Weights of a small audio embedding model: log mel input, depths [4, 7, 7].
Rows from block 12 of a small audio embedding model, named by matrix and row number. Rows with one number belong to one channel. Each number is 128 + 32 x the weight over its row's rms, rounded and kept within 0 to 255. All counts start at 0. Numbers have three digits each. After the name is the row's rms in percent of the matrix's.
After each channel's rows are labels from the 100 clips, of 14976, where the channel reaches its highest value: "responds to" is what is common among them. Only what is clearly more common there than usual is listed. The data: chords played on synthesised instruments. In brackets: how many of the 100.
# convs0: first 3x3 conv (model.blocks.12.convs.0.weight, 256x256x3x3, each kernel summed), inputs 64-127
# convs1: second 3x3 conv (model.blocks.12.convs.1.weight, 256x256x3x3, transposed, each kernel summed), outputs 64-127

convs0.20 098:116164132116153085127114143164088141172120078087142112085083098194155111120093137096159109090100139055154154136088109157107144165162160166121105108096086099148064095170144116067139070154085127
convs1.20 110:133104063170084120142125152136155096165167113084152123148151119131146128075135162096107178062112107153134095126056090117127129050125106085133067125162127147140092166108120087099181138095091138
responds to: major (32); diminished (30)

convs0.176 090:095095109099066101098099171134147090073089142108108129112096096083111149096081133121099115115085176138064055095102118118103062130141091082086153108086055134123123115047132141118072159069127141
convs1.176 083:096149102118104107151087158108185088124093148172122101096163163138110094121142113157170143158132145150129130110146164088112135093103098131184106164171104118109127174170106169144130136150117106
responds to: arpeggio (89); minor 7th (30)

convs0.250 104:142098112158174114064169133101162124101122125130096137180126089117097145121121105157116155119153076164152154188082101158094106118102110127133135124106147149150142129106125092158145153141187117
convs1.250 099:121133122142169175098137102133101147104129125126098136133112130131112098189146101208139114084134085106183097144188158064096130094209125145127103159102138070079179103117101150119086116101207134
responds to: playing: arpeggio up (53); minor-major 7th (50); organ-like (43)

convs0.169 107:107058113153157123113130135125092100075150084095059138137107124152119149101066142104102128152122094195188127142009134155132156107061145141090138177151126145085086103133145079098159134163158136
convs1.169 095:140142102070140156087134157122098090082130104139124126137119080104133097142136066209097056059123158144100118168091134139142097109121149098122072088108165139106109123089087081054080134112166167
responds to: sus4 (73); organ-like (25)

convs0.27 132:169148143112098114137173166148195163174124150136153092156135116147127124139195101168139157161168125154102139205164104073127147145140149131152142156161124156133151123174144187152107133145109151
convs1.27 111:155146114096107082041149136117110145158110152073077101095101148055128087125111132059094128108136088106103070144150112119097147121075107115101112108139107048129151118146091130133123077132055139
responds to: diminished (33); organ-like (32); quality: minor (32)

convs0.35 105:132117092151160120130132159152131134141107163125152103122074083175109165109195188105116164099153112125113119112142114113042054147098069156139134177174097126165116132145128188148155125097081119
convs1.35 103:145176075060141113075132108113137105110135144097103122100119137096096064154174064120072112031095148131140116143097169092134087121133112119081121108097109134094116098151152091131119108146109147
responds to: arpeggio (77); minor (27)

convs0.118 109:102144135150116103182076115144138078054111139071162137144154145169145168125123092103166071093119091097090059151128152141068100136110139088062106145171140099177120079145102086129120164099146142
convs1.118 108:081083073088140168125155080152164096120093107142100142111151092099084075116166080185131141081175139160119132166081150106124150133144064118126115037083088159116078086154117123110098112142152081
responds to: diminished (40)

convs0.112 098:140085100187131144099124062109064068075146136128082151190165057120122106156105118126128102148113142151111078091075167170202109090158088123111170129084114162067120137087089099124119150122159144
convs1.112 095:099062127128159120106130035143102090138116126133117144071100177105110142144150086143113137102119156123123080162151107104113167114064141090110124085144112065119115166129129102118145088136141070
responds to: inversion: first inversion (71); major 7th (59); half-diminished (36)

convs0.95 106:134151161117045115109103102112080062082126134156142103123187119126132126048140158106158097151111159129128100132121143184135073175089132153115132133097068126109060112110110159145173103077102157
convs1.95 100:112100103121141102117110136128087098078105096083131093141169153097114116140098074096131107118136186136127068077092088125098139111111081045120152055079181149114098110099115138128129101110107120
responds to: inversion: root position (94); power chord (90)

convs0.144 094:117164133154128159160130163092086146144151093116097087135108124097084140108086136170110109150140098116157110090135083123085164057138125081157186120121127079144113086117104140104150095189104123
convs1.144 083:146158139171109128134123164090065135173069150093159134154105090126130150146179122115075130145131127108113160131181143119132108102164095105060106170122101142108144153114094064125147102088136191
responds to: dominant 7th (81)

convs0.191 091:133148113148146067132056116151140125069107114170178091104147126122090146106103139146143066130157106090100093136138115088116066129087134147089155168164131098147123103129168128146136076110151183
convs1.191 091:146118057136081139134077124124155100114096144170113123117090102133127099048133141156086061087140159142160149108087100101092136070135069095133083079153086107115094117151116125131125104092102110
responds to: inversion: first inversion (66); dominant 7th (56); minor 7th (28)

convs0.252 112:108131071094101118165074162158156140099105114122140082123158183099067163125095059121082119133126125113088052129141070125127060176127129116143120161139142095116114169133148099124157121125146154
convs1.252 105:142074107089111166109160075180135128129116127156107130095094130113117061116090102186120156150167199176144088126060136163133123121109089127141112095128108154126135072252139083135092117131143048
responds to: half-diminished (26)

convs0.227 098:113122116187160044119122072140160098133081123137147125132103102115097111094111156106137106075150176037165128146114033170141133145071104127108168113152068139129074096104115115100096136140113107
convs1.227 108:081075187126107042075147083131106134170134091095106135086137123133111085138174107120129168106099119151133133125113123087103140114129163110153121056145164122138169107093093125091111109126130081
responds to: add9 (57); saw pad (28)

convs0.190 096:094097133120161118132140049094141123110119170111095140185084110165115119141156106096130119176084200116045115119053151179156079130196135149112050171117120141081109141146180131148077198124093109
convs1.190 097:119104132087117163153149087145142157143146095118125161091113178121120123151167067131178213116087083133116144153130196087141178123196089194163102132134201147106147147142124130149121173078144099
responds to: playing: arpeggio down (50); minor (26)

convs0.13 096:163155138186127152088120083125113165138163114132168135088111067116101128128041106172135137140160137132129121073173121150104135176130114116146182078050147100123139127086168112130157137153138186
convs1.13 101:088063081138089105118116087114089096140089117146114115117094124105106111084116131102094067121109112105083157153101072145141099087089145104136083133128127094102077145126043088111140122108119115
responds to: dominant 7th (48); minor 7th (30)

convs0.165 104:136158146189102108168081122123068124143110128131038109117127120085049147116112211118114087099098118072106053143107109108108174145118136153121106123122105099152146122050124114132108093134089050
convs1.165 086:110100074123107088055179125099128101158132144089144146133147100132089104123177114081034125128134194147124120144170136144143049094150102134078119129113133108119167115134111164069193090138111158
responds to: diminished (70)

convs0.129 094:136127043156177105176105132122144117085083140134091061079090172156118133098089200142141128097139132079146084154101124146113108185115151150109148128084107116175150087136101100189169127078128147
convs1.129 101:131118077138127163185123118075147112128134147125121075121151051144108133138153128108104125071122178106140144104124147103084104085133101070085085077081132101144100133099129163173102090084083147
responds to: major (33); add9 (28)

convs0.9 108:140147168069070104092079126132089141165133150155083125110143120113115106117130139165148106124077112128053063056095167127188131161211135078109118089111092123120151142113159077123099111129129112
convs1.9 094:117168155138152109129089153128079201153076134111120149090062112116100133156109147098109185122183152111129132131153134145086164106120108134136156099102131105123194145192140146134122126171108114
responds to: minor 7th (27)

convs0.207 109:077082046136160139097108126091162081123136093077098059109121125132119140140104157097129150105109112139122180104058150126073120097085130149086131193074137149135093131164108127095142121148110177
convs1.207 090:150134125131170188090142094127178175106162112145153161098114145137150139101102116163163149080113129124148095173088158163116108109132134113171088153113179135094134126132138071110115138082144146
responds to: inversion: second inversion (68); sus4 (63); minor-major 7th (32)

convs0.68 099:098092120132166152072140154125195090085147075130085119105106144107116185106094082142151138143098137184121116126094160122113144108108125110107103200136128114108100144173137095086141091194150127
convs1.68 104:134106101086121186118168141099126138141119149143088099152102091123179070152129123187104136096123121142172125169116160081130161093141100131138054175124115140141105130112129123146077130118123149
responds to: inversion: second inversion (85); sus4 (80)

convs0.128 099:161134077143140127117075119162151072094129144107072149124129165110138087101137085099113096146093138120103102109085121124202129148136162178115071163100091092043089153140158106148105108132106135
convs1.128 091:144052125122140080123127084106148126132156099136141181117092137114106078105128080142132188173129126137143092132097124125093157092082078060132125087109078113123097077105155111136087121119144084
responds to: add9 (62); sus4 (33)

convs0.125 104:131065100101146138095118121158186118112063092104135138113114139086129114127109154103113122120126138133108165094125144095095094099132149127078075159165144115098081116117080160101112109097111073
convs1.125 109:126087109127137091085186145066134125158100096112049064101095100094139106149165126148096167102131168141186132191133166133116129074107173100165128080115131143111151131160131126092076143172155132
responds to: inversion: second inversion (84); sus4 (61)

convs0.251 099:140081138085119146150142181130137099092110110120107155098116120049119137109112141153124099138128100136095104095136122115077180146137120120113132130158101091114106144073124098133152083094074127
convs1.251 111:153187163092150156133116201148082151101122146156108093114126126127122092182093112106132110118084114122140133105169222120145144071141208157131133154159141120091171120159118138104102149184065151
responds to: half-diminished (54)

convs0.138 094:064135120062210090113106134108130156124104102082146088055147120128118127099154138111087143128144111122176152100138128091103120109136123120099137136122105099146125174141113144069128122163075089
convs1.138 108:222126031097081120124119134120146100157157121162147151125124102158112137098143125142070144068131138156096127164060131182137081099136110125155051119128112111188140163201134097136124077071108145
responds to: inversion: first inversion (69); major 7th (41); square lead (32)

convs0.41 104:082091132146130119091123101143142108109067108156057163103134112149050068138119139104138091147140100116075128095045114177187124101128152068104139127102142164114108134080164112109120159165168141
convs1.41 090:043113143138147157077103067155129086133135115052128099114139135058131142190172123105132115090141170106113089151216152085092156149034147087083186121147111097091151127137099159107104088121162136
responds to: major 7th (65); instrument: organ-like (25)

convs0.111 108:097099140113093093176139111135107104133160108087108113160086136185108127117134067107124137185130152126057151166084069119113136103168121163099120044119113137111121113202148106137088133073123103
convs1.111 134:092023110138114131163120069119136132157131131146134124095102100108153166148132097136182148109115090155129132109118119078101123146110088109124083141098135161141135122104164115207142125074148046
responds to: minor (90)

convs0.64 093:100131125162119099144135151133139114077139120145098071114114132146121113129131161165123116196155141166182118111118130137139105107106107133028112169155083103171117175118171113179180119170106093
convs1.64 104:137131000082138087148152156132143109139139173159159119134143129109163081138154102143058168045125161181122119163085172145149093107111117125183102095067128176152116176148150111148107159094101143
responds to: square lead (38); sus4 (28)

convs0.237 100:155130068164159127147120197117114143083159127155099154124143124096134134163078105121120141143159131135120101132103143153073100136111096100140149081079123108192167098128188068158159122127180160
convs1.237 096:139082133160131110148053105100149127083137134123120183126138146109080152131169104089128086136128152114090106206145090146073145120091119094112103080096091124137081112076096099172165096090161071
responds to: add9 (97); text has "string" (36); root: A# (28)

convs0.202 103:129084119133204098136131161171162128072133091115124113085170157144106147144128091151127145137125146158149130114116135145138091081084166086108125175118170135133128126138174164167116100221127144
convs1.202 100:141114055137097113107101157073109172109171125114090100146124097079137082125127107093070103077117089116150115150123085113097148066118075099102045138093111148145110135102105109133083095108139126
responds to: minor-major 7th (62); sus4 (38)

convs0.8 128:169108075152129144096104071065083112157109101124095115100098091077057119118129135070138104118159143118132133122084139169147079107099128186108140135072146114095101124146112142106125078082131070
convs1.8 110:112107179136143105114141071093078156108088118108090078107149120155141110096133110128153122139111160125168081113083102097101111095107129058105123085116136117141129099111120097092095174097150084
responds to: minor (68)

convs0.209 103:103127081109138164137123105114099106163077129100069090101130108126104131100155122149132145124119135099149136086079140105130135170129172175127129158132112112092131146092138155140157096155085116
convs1.209 094:126111110111155122099147113102107144137120126162146160151098107154142166096169071144120117091152129101098145168068087122135084120139124077188067117141129119085108149113145100121108105084137132
responds to: square lead (31); minor (28)

convs0.109 096:113107087157168145118131142132116135146091111113091120181131138071163143141118118125100151133194133114150128157100150107139157114103128190142074166209164108145135145167143147119180123131126085
convs1.109 109:120139086090111134097125124116156125135150077155109112158140112113114055089134097151115116084135156141169135128098114127113078067114094139132118096106117138152161053167154088108062133150170156
responds to: inversion: first inversion (64); major (37); root: C (27)

convs0.246 113:060184095123115113096109127131094059072124137109147131092149114141139088079088165126133098086110110164145063071089165135103099123103126089092131136156108091148125085104126097088116153193119152
convs1.246 116:105091108126162086129134092159167147138092115122118176078174164130082167148193188122123157144150159125179148167123098129139186108110144095133150055087127136197091157119137142150131083139061097
responds to: major (37); string section-like (28)

convs0.88 115:102066107078086060103071161136128141127139067141154099053120154121068109068132070186130085125140088142077137139154099105122128096123164171151122115144146114142138090100119145091144042115137105
convs1.88 107:183171117140108159132072195138157111125096078123161125116090091116128114087114116153093069138173141151156159082148089130101117093175101091130121128144091127060197112169170081086087103124157163
responds to: dominant 7th (54); minor 7th (32)

convs0.183 106:114136101118173071179132105091084088115104091111113087091140100125103166122086125142173142135079104071101167120119069141159140136098185129092083083107130099161092125136155102147137080144070148
convs1.183 082:115145104111149146166149136153108149130116111105126135128144127107120113217121191055058142087071149076139127129116163128138121141171145111077121061099147129142113153088094198118107133129058175
responds to: inversion: root position (88); power chord (72)

convs0.243 101:136072107159142160047157133114165113109142115185132101130085167182133112112147136197133172181173107190145147135100137134126154123123081110157146120207115126162152101149203117140157130116157121
convs1.243 100:176119078127119147142127108112101166065131180130086111134075088030127115150157123133104120073100109150078103160177151090132110114121092155117100110095127098086160113122138104193109121106161108
responds to: inversion: root position (81); power chord (71); root: C# (26)

convs0.73 108:110123179111159098104117139191139149137123113090142165104164095097055158077158112166116134105100148045043126135126108130152127207183096155071143138102140143106105153106173131084124117167079144
convs1.73 105:139085153073142153115128144122111160164081153106084108132107126092151120200130112124137105112187147136193118108129177094129205090108161121096121108116172122068136164143114130174141085136064126
responds to: inversion: root position (75); power chord (28)

convs0.18 105:144098066109117065141118127111168156123099151123122113126069109127116128104202150131093130126114138089077062191116089116137139125146090091084133121117073191097106101112123182123053131089078111
convs1.18 089:125152109096141116083134113119096134191149157080089138132146087093162097166172131096125079121152122111138113138134198103097124088068088177080124153144147060094163148143082159109179138096074176
responds to: diminished (31); minor (26)

convs0.58 119:185171152180071141144166149156172162167159133150165151161156102196142148133128153135114135135150180164149172181167145138116128140107165163164118156130103178126150113174161118148059148128149146
convs1.58 123:112084093172125077087120103113091135152099123109087103107101138061081076134103055099120100089135074097144058167133098125080113117127096094069097083090102081093128099105038120115133088116140110
responds to: dominant 9th (27)

convs0.98 107:035094114115104084147109125155094069123108079091144103108100102155118166085140088122168122139099088126150135108115098162119160076115166131089130136145108121148053166137135170069156119151048115
convs1.98 097:136169112099164189043103115120109109085135144063141150111133060063095094137139113153126092048175098090099123136130171121143086160138122148116093088096151114149159130150134095094118084126178120
responds to: major (47)

convs0.116 104:099160127057113143084131180173153087105070154133105169087109145123113125154085100071099151170129165120084104080109187088171100146131158162094126195155119127076092127123137099133120146204092114
convs1.116 102:131109167136076072121175107083118176157131131120104115151130132115156068078112137094144144151126122116118139147153030122139101108129109065134132104107112131176140102127086117112074134120124135
responds to: sus4 (30); organ-like (27)

convs0.105 104:114140121127151134129136061108070079099124130102133121118111091083092127051124091078095175145131169105116117103147117130118061126100125118058105098113084097073075099116133087065136114149031117
convs1.105 086:073072163132201126100093076126111111150113139105106112141175190126145164105135115133138127093142126095116149089108033107126149119100145088146141120118118109149136178092148147106170102121103130
responds to: power chord (49); sus4 (35)

convs0.65 100:126150129202126124132094145101166141074120150184090104136118090162112046174114158160138098083168196110133045147128155165149110096109095132111132140116089127169139081128172132165159131121167167
convs1.65 103:111112052101085070140109055127128160124136155136089095140132114124081143155120132061114107092136172133119157167104128126051156097101143043099111110132096160147109112095069152138147117085070095
responds to: add9 (75); saw pad (35)

convs0.76 102:084144090137141162145153126169190046054131092071129173158116120145128109133140087094151137146085138136149101109110192113158157120137118112081135170079118172130041109134094073089107136139103141
convs1.76 094:120142100163118191139132123124156126117124109126179141091108146134124104139168096142150079108080104094168103135170185126112176085108142143155098121101139085099132179061091156123112086084189126
responds to: sus4 (55); organ-like (30)

convs0.43 095:137114124164099125107089135167061087108121164136134096124123078139133153095108097186133115099090105051147099135087174149123094176138124113077117192153094144119151076128108095141137163094097121
convs1.43 096:150107061130155086164156128118132082074124173070137123131147160144141122108139127094072104137163210162114097099139115158106104180120090125062095135094094141119086102171159144170173120111087115
responds to: organ-like (47); minor-major 7th (47)

convs0.247 081:114072062143157173089112108153116103151093129099160128053127079145092155078183115163135125079169130107168111126122160147100116129164170144124146139126112080140105150127123114118142067129110166
convs1.247 101:126138196096172045116077143112155204158143143177130111100174138137115150130108189114168157121133118123158129170096081134091114076067157126152107143180107105118091090114051150152113213125134141
responds to: minor-major 7th (76); organ-like (26)

convs0.114 114:177159157162119079070058132157090153112128110156115132140104038106138131101130143169162080052103112107094078125088130123131143138128078169099087075110133095096137099113155153118133119100170134
convs1.114 107:134122129111119103146115126135085154178066141058111095125132157146100154175099123041117135177168139106134114045105140097105191105122154057072101089159166111094148106134106117136176161121081149
responds to: dominant 9th (42)

convs0.240 093:139138116074056081170137116154127118120105040111153153096191108157078171120125088041165178141113142083114103110168085112132059179145139124122144105139147064158097151139129156131128103129132141
convs1.240 097:114149137069152118191111182214184152122141146167125127140149174098167116125109115165131124045166183186172118113063130126112161160091100080187190106122099189091142136156159064186106168134169131
responds to: inversion: root position (99); power chord (98)

convs0.119 097:157134149133093070124107140133136167090180068128133071105171088095089127117094035162147098149114093161124120133145106147074170107152142179135139087100159137060132073142117122116129090129126093
convs1.119 088:110125112124094097085068112110103117146092089090092065084107115126066125109134052104106035083155093137102185059156101067114065073146099152100117111128101104053135161091088098069151091106149178
responds to: minor 7th (41)

convs0.7 096:080091066158143127171118076101121062103140136105110135109116077079096105116147147128135118145105116177093101124089141138145069123148183144082108083065152124186137115114099089168086090115095141
convs1.7 082:095098105145094149120130080129138106157164114164132122099077144128099144122182113166150159121088111103114123144108178094148072144139134076112101108149096096150104157084069124146092064107129079
responds to: inversion: first inversion (75); half-diminished (37); major 7th (33)

convs0.157 099:093187092141119094161103085119129047161138146127158122122147070149139135088183138131123159115164117130127136150133162114166187142150171165143146096069107119138082163126153165075113126095055110
convs1.157 103:078115062114157099089105165104157144112125097122142133093127094116082133110141040123133121101167153108118126088120118119150096106104044075146107123153142120094113098146101147111142093065097158
responds to: major (26)

convs0.242 109:040063117169173142172145129120104086160165131122121137117148133165158150093125104077166137155123144097135118123112104110092152106084168081173140154134150103126045158116150116146189137139100162
convs1.242 096:131141170118167106131101150133103178103153126071170116117158111075156105157134138075125089141104055106068106176136132099104137096106124120132089167171121087095154122079078100134104127112165133
responds to: power chord (42); organ-like (42)

convs0.192 099:142160116148131103114147136073106157118116105153136183142171079141095150101097189102096108098122195116120125093102103201116073063108123147085133090038108134155150117095169106128114093078150159
convs1.192 112:138092152157176050167104082129086168102116091109101123115130104134070153161116137142183148165089137055142114110144114101076219150094109116095104097103121117116077124080119162162153075104139096
responds to: dominant 9th (69); half-diminished (28)

convs0.163 106:117093117132148139136124150115111114100090092093149095107105131165080088094159137193143135130118059102112168160105087103087082080196103128079051111134147121143111128121169138095148111129108082
convs1.163 130:061133118080109126106170191140127042117116114086127139181138134060169142121120126108089159163121037156121136120131145072150190120087137138154132130135129182106123124104132170103166145075082208
responds to: playing: arpeggio down (53); diminished (36); organ-like (27)

convs0.44 096:079066056130177119111148129069145086098162134131101088056116149104112122095124083078144139094110096150121069092092111111122157067119113120118113143079119135130084102105143108074137142106102160
convs1.44 094:160099139104109175147140053096120134133092126096100184098070178141122112152127137124140159171148076129111154165124181111144119143131070167132128186162109112115085119113132096148127102053139086
responds to: major 7th (25)

convs0.10 112:081089141076182109115128118127126092101126152150093097132133170112140120066147128092175079097075100123119079141112092104119158107099101115140068143122097118103082108076151140081103138144125101
convs1.10 107:121082125126142125141160070129153097178110097128109142122081162162181100107176135147132161168133131184139122175159188122171146124118092151183120121122140138132154164145180160090140129143109097
responds to: organ-like (38); major (25)

convs0.166 103:111056123118134104143143158116092127117121042108057113045105122115086138140095129117118155172114158115139133121104087176138090163106174078101152146116134100148083127141114127099175067156070154
convs1.166 107:138154132111130099162092187186180087139169148139137149131153120125113109099170164109103104093074119127124152158074083142132152102082136133136149081191130140141083114110096115086139129162112180
responds to: major (43)

convs0.121 115:147167146187176059170127122094105158098090119172120056146131124147114127073055109154166142136100140036093088196130033141147156159122134094148122070068105135084104119144156102167090103140128139
convs1.121 111:139109087116084140135125133099094122124135107085121099211136107089131097095082135072082116157096049152100124076145086054087111067091113131106158099103155116151105157119099180110066146117086106
responds to: inversion: root position (78); major (44)

convs0.153 108:121190121091104059136070105140142098141069149106157088121138119151164134092143109128173061075128106098125075094156135104142069143128133101064140160102088113115100122115078135125126110116100158
convs1.153 108:143066060075103151103145095157150109144135136122174126162138109120112044120145077109151157069159171109118089146089159180087134116136026143178097088101137171122121128161157086106103144078133076
responds to: add9 (45)

convs0.215 081:079131110068137057069134146152124113123047147093111147151098143141100148118110134117093113140146153130113126059133072133108119132114116109129159117099055088146136092041064105135096143094100116
convs1.215 095:160156169182097135164081167112155170102151106112158121169201125117116107124112161114159165147158117133123103073155101150060121126094097128169139149127104172154178091186089168133097132106135159
responds to: arpeggio (100); playing: arpeggio down (64); dominant 9th (45)

convs0.230 109:099173107145107089140138086095144130119078091128136066157122159205124108103113144114134114095120121128173091157160122122125126107008095089109123160157093091176115113143129119128148099139099112
convs1.230 112:055080102113146103051167145173166151159107106087092120135128124097119105112170112132120158083168126156170066184108148125096143126135119138106147027102148190139143120157155133095125118138090149
responds to: power chord (52); string section-like (26)

convs0.69 092:136134178095125135062147090105110094099115122118112121122200145091109110095082092135127132119146089103101120142111092093193127160079127081123106129123115109115092064122141099059165147141102116
convs1.69 098:082117156112212100108146127141099128185135156122152136108103139150155098126144147117170175109155147122104139106081023112121162110067139116181147115151115145172178130163139162112126130182093094
responds to: minor (37); power chord (35)

convs0.141 093:102129141101144147112149060103139092114080118081123085122117100095110074162114115119111142130073150079106140136092132092121091117092121110116094061080094047140085078127144109147054062129079078
convs1.141 094:092106155165222154119139130130168148180189133178142141133099106129101175127173098178143130109109123130128123222114139102142122178091166111194099102119121143149156123098127101121143101134151080
responds to: diminished (36)

convs0.127 112:137151164159195041168069151187117135099145140126150093134176119133145190092184072057141141141146132099148150134102061129143137125102187201139104194164150146115084135161175178088087131127108135
convs1.127 114:164095044102077123130120136113125108113112119113132104137136102129086058087123079146110112090153162162104072099132126102113085096113000057152110117075119106077103087145091095140078094108096112
responds to: major (70)

convs0.211 100:071087093064143080076085134152093100103125086133069064140122118085129111118127054149139107168116114137126121110092078076117155127094153177171091024150136067097115127072141135093154109119072134
convs1.211 092:136147173130125080144096165083164129133116143093136101154159140139058075097190163086090107133160096181102113119192122106094070081128082128116156129106134175099188113110124101103158135123125186
responds to: major 7th (25)

convs0.244 120:063106096102100094174117130153170095134122131118130093089120190165110114081152183099146126124146104134182140126129103115126119119104108119084135194230102138205089147154157141096167139133106111
convs1.244 101:141103046111124161068162118146133088108101126138125161129087093093121055111186116145100151057135135139096115172111188121142103126136132136113146052079133163125158085191150083123081105130136109
responds to: power chord (98); inversion: root position (98); root: B (28)

convs0.45 099:163123118049070110076145172121150200161110044110123133141195148109095060138094104140109159170118097186099153127151111127139080105116152142081105129161114089130189099137081131123113113160159097
convs1.45 099:149125108131104152076119171114099113145124060119099089127069105084072093112149081137141150062173136149149100159134143123065144077157160139102096072075109124118183104157121053085131093137147119
responds to: half-diminished (49)

convs0.19 100:088121121096178127062133129103141089186047106198092106123094119124060105105100138089138141102069138080087123093079104120168110099141151115125127114121133119107062079082106099092076095097062116
convs1.19 093:066119182179094129076131103120101136157137143103137080130077107085145114078171098122134120080092154143124127147139100120084118174137139154167171089163114125131188099118126169063125148176094123
responds to: inversion: second inversion (65); sus4 (38); minor (34)

convs0.50 095:149135194141110122092117115174131113114150130162140126068166074127116199113174135175117130139096105143146118177189159118040185135123176110144124131151136122101128147067145142086095082111063166
convs1.50 093:131168136174135107096116134124095145103133088136105098117123107114127103168111126092112087142099063133104141126147120134127101085114136117140142146133109080065095074141047123092095110165119133
responds to: diminished (82); organ-like (26)

convs0.205 112:092070146115095091093143142140161095144047076169039143090124169127109060075114155139141122089152103108104131109034122144122117076052129077068138111074085119157077099124151107132117108132124133
convs1.205 097:093101109140093167128145127115106087120108123070102103153130101062182184144106105125102159104128128114146061091097137112125131114093108100095169067102153151157105162131162183121085140117121116
responds to: playing: arpeggio up (54); minor-major 7th (50); sus4 (44)

convs0.164 089:149139172143161073112134161181126090137105123110125102148137124106134178087150154154130109046123059116104126148125088131128125117109091110097112176179070095138128085094150077168124138082101161
convs1.164 091:056104144129159136154184123145152132190118111101124169126137147110154110191108079116140166093127064099129070110146139111087152145089109157129151072111165145158109114167171181118115135175083122
responds to: arpeggio (100); playing: arpeggio up (55); minor-major 7th (40)

convs0.198 100:104025047164148109097143134104149114186126106143089108134095134101097158102075137165108159148135128127096151161047101115154155147106082098157155099122097118111101105202131050114157105110154110
convs1.198 108:163151132130156169120139159118119160111126170126146118138119080026142087159069117153116135043129135129174069144151128092105096117136146120136148118130148131109144113108129158175133159122129172
responds to: inversion: first inversion (72); minor-major 7th (60); minor 7th (27)

convs0.223 097:043087126116138067156153106075119093125145144099093060127152151124135180087137082071133129160121111101103117091105079066112166143077106103165098140110092086154084159106190103115194141099108099
convs1.223 092:137118154112100159130119093085119159142113126105118213121104123145126094106148153163152150134099122150078094191178155193194073139126085185172122090117136099162167100161131156137125089157158116
responds to: inversion: root position (80); dominant 9th (69)

convs0.86 091:117070118124099201092141173107127110139181089111078176100113075083073182112130105157106103144113097175124163138075152125117120163120162158157150145111168122066121133112205108118190097149102147
convs1.86 099:115156137091162168098174154132114090197094064164105125102113112110130131099124125106121120049103134091134165144059118137157094106160191097148095118129116145091068137105100090075098143144111155
responds to: organ-like (35); square lead (32)